Weights of a small image classifier.
Model: 4.6M parameters, activation relu, depths [2, 4, 2].
Rows from block 4 of a small image classifier, named by matrix and row number. Rows with one number belong to one channel. Each number is 500 + 50 x the weight over its row's rms, rounded and kept within 0 to 999. All counts start at 0. Numbers have three digits each. After the name is the row's rms in percent of the matrix's.
After each channel's rows are labels from the 100 images, of 14976, where the channel reaches its highest value: "patch colour" is the nearest of a few named colours to the mean colour under the peak; "responds to" is what is common among them. Only what is clearly more common there than usual is listed. The data: scattered letters and digits in many colours.
# convs0: expand 5x5 conv (model.blocks.4.convs.0.weight, 480x80x5x5, each kernel summed), inputs 0-79
# convs1: project pointwise conv (model.blocks.4.convs.1.weight, 80x480x1x1, transposed), outputs 0-79

convs0.102 081:435519459537505480464509452462505525588612464487478421476542530482514397602472508475518440436518447595585520563458485588511535515484530518536471472465526510500481468543641521487418455472505477481392498547494501497476516477614451433459488604
convs1.102 121:564606443531631575466511535497494468623472540536533520494513533471456476436517394545508440457519576444519451463449537486461465466450538479499483549525557491503514467592468514499512434500524422456376479514524537445637439490511562529531507517
patch colour: grey; brown
responds to: count: six; the character M; the character W

convs0.28 105:465490499470530592589500433534512520453399469445481472492454518593466459539497468407487522556537453490499547491544513480487439369548469482502524465642542499501544445451492451469557614557579545496521496547561535437539437469538501493394477465
convs1.28 121:544387454482488476457452511530452557467558513551520627508493443428467491525544534511477562523499544532446476451447395580463468543428542542496476554431553537491469532471450541594493425462544510517505528522487478466536539487417406485543638420
patch colour: grey
responds to: count: six; brown; the character W; the character M

convs0.180 111:506458497508441510516496608449482560518569544543497428579502531542524596435490502497519491443525512405429486508509576489490486517401557494510479458417431499568484467534539551527531445527465533450463513607482487553515481499440401624584403448
convs1.180 083:492496434557532479525468438474501407404486435466565613458472419439452413515427517459433495575488531538551442418469512517544409536531457508515466543528518520435482544516534492471550492485584486524516488463511522535520602572580592427479487590
patch colour: white
responds to: count: one

convs0.68 100:376504479526538546504448521547588539575557489463480568474475526449580482567564492528511516535549502542515457468520440552441474444409478538524463525508526524506492493462491496590562436564576460644414495487462507445421484473589494388462513471
convs1.68 118:514484519473425419479410585482458493503473529604513480512613595516462579527506510510506514343452552545535416506449507424518519596430476489578514477431459447478496501449614501504499442497466555463489542497459520549443514445506556536476535503
patch colour: white
responds to: purple

convs0.215 062:557527473488461560554423599541508435520514559520491406505538518457527553490598468518531481387482408488437481405516460487444483503506499523435466531535545475562521461541438503456538399532376551554496487606560513558486509485425441511494577492
convs1.215 064:424518510560466438458555496565512457453528340490479566535482527573526508494456480433493440558470561465554533559440485569536672478469500505565512507516512502490451525426454504470475561518539441503556538469455491464510413490580551445483487592
patch colour: white
responds to: black

convs0.66 144:483529535603600471585526402450526432569531487440463526514456484397530590445444478501471446521521535439498487485529474516414504436479475435503534517522516502534532472543619581522431495529450481448499514513576516508535439451397541626528491498
convs1.66 108:542577478422381542516424534497470468539448425530524516473493493528560511516550448509523510441500499486502544533549506474463488560559517532460512412456484498507539476450510432472476525495482587467552564543542425414428433543648565407517388557
patch colour: grey
responds to: count: five; count: six

convs0.266 088:509451402501484436434495424493446531386562493538533506493467530493447623506486445460565428470496497458504489544481421522468485547563521428579513476577585467518533532570509533498523509523486464527602454524515417575594557526428513438529404495
convs1.266 083:530418515534499513548539507546537433536565645438466502487632510586540402474518553556475542472419427466551507505463533506590523473529455515438497480436432587549476581528502450576546456500474443546505485526483493459386514483510493552473503473
patch colour: white
responds to: count: one

convs0.5 094:505453585515492538511533473403414475448509461469506535443634450538526458605495486533448473509534531531521453477522500554396451598482432432493471507552470537459595524521502497437603496478603481523513463466477443486466583584529539438509565527
convs1.5 090:422503402524508476559528551573492524503633524612496470524465502529487478463500533505536540494569449488538511493441444508470543431551629542467447397379449464523465569540455461540504513500500430518473509529462500523502615468517468566474482405
patch colour: white
responds to: count: one

convs0.97 068:474459466610557579472494578494532490471560544483471429517589482453521571519397552501473441479519520587475543557494484530529459500440586602490476456378425515508447511491589509550497387472463470488471517555548473502490560447533409470496453535
convs1.97 111:539557477544574485496466526465471495638445608507503501463495545502480403441477482531452476415492555405531514453442490567429518450427517469490568503543552545523499501564463593498534478439539441467473552505417528442590440554569582462551474482
patch colour: grey
responds to: count: six; blue; the character M

convs0.470 111:536449578532518474391594539518496592524485524425476487491493511517574409455541514433508506547409484525446520525406529556461555481524483394534496522436489464494531426593451555500567448509547528571576431454550529495447494460541509581495408464
convs1.470 103:537504491492473581486434572446547407483462490534527466562505498473458460555495454533503447502484553445581519462536539494554488453513528538476419510448543493601560569378507520484464527540445547367485559484506386529525564494433506438477626530
patch colour: white
responds to: count: one

convs0.223 076:476523463507467382464513497483413515521478507502501547523461557489502517475529446571495519528591625493441500435426460525534409547502534505491460500536521469489567457449598569416417502454593456514481549421444577546465503508541609595526476533
convs1.223 080:505421462471454463593487433457603545518528443532542435485537481539568578431481549548623454447471418560546532562535576440481447467439493522468559555486400535491435438522468506613496539561460479518473468491503487508472532539485469507411495439
patch colour: black
responds to: orange; yellow; white

convs0.277 062:378463493486471542430535516570463505449517488518468451518457495506555479498441581571367432542496490483541539547479516480538608524506578501539459446425476500507440516548428530544478524433451494456451601606549538545421537555547461433534554526
convs1.277 085:530513526457528510586449511500490461571422614475474457500554500374430585538511523513534488501453473492434543439444483445425479453488525518473502576515527427519483532481533500555443461577510479575528473386537512506571538442524434662484505500
patch colour: grey
responds to: the character M; the character W

convs0.467 081:530516486470485461435412510509524489425544467384465473480551467496574511552485420490475464425427460561554550495540434503568490500504478689486478516528516508539420433559459542511420503527484451545497470504525605488498546544445525393488544543
convs1.467 084:529522441531503523499548565459400557701441458549510483494451538521463488395544506475496533464575500462508541527411551471469572498505526460531515471459491530547597513444569492398502470487522463427508522470466580496487455465573485491507393510
patch colour: white
responds to: black

convs0.120 079:409466464492546489417485472513529511506608476469462428442527545517533465499443566498525432414576456509520560546559484545492462523468513648540568451555434470516472508480566565541522440474538497437479428519482539512473504480546461322492497535
convs1.120 102:586516523578589519530485497441481475637399593435487509581546511461488441465576430573513513468539480484475523453420490531399485466472550454407453523510501509565526463600444515508553488524417468469490480507478518500561501466417568494565530531
patch colour: grey
responds to: count: six; the character L

convs0.407 086:522469473515485478503540409447511437545548499419548419510487513548419482627462457506472484507491446481502582533468547591537490599505497472539475508368569550499515503504442458412464481457562495472470396444433591507542509575508453546497545573
convs1.407 093:472485457517506553445530501618451550415583450524402582483562441469525489425583575411435536545517453446563455486394467448438492522483460488502456478498442499584454498505439468527558527483528498540464620547546476489538585499534471474484490457
patch colour: black
responds to: count: one

convs0.289 056:485426487454457507432512483510449485520520480596542493543477469523468563535472528526494576511541486511471570505510396478493498470599459524408439502504589487428544466540624454401477556454447467381601462478546600550451577512504498516506552499
convs1.289 049:497506482518503524474579544513507527464451557422493431397557513509488454477574532439515524474442440505526437574424531597419570436529528538562575469493474480546516518484424516576501523510581484560391532493379478484521485470601498437531424451
patch colour: black
responds to: count: one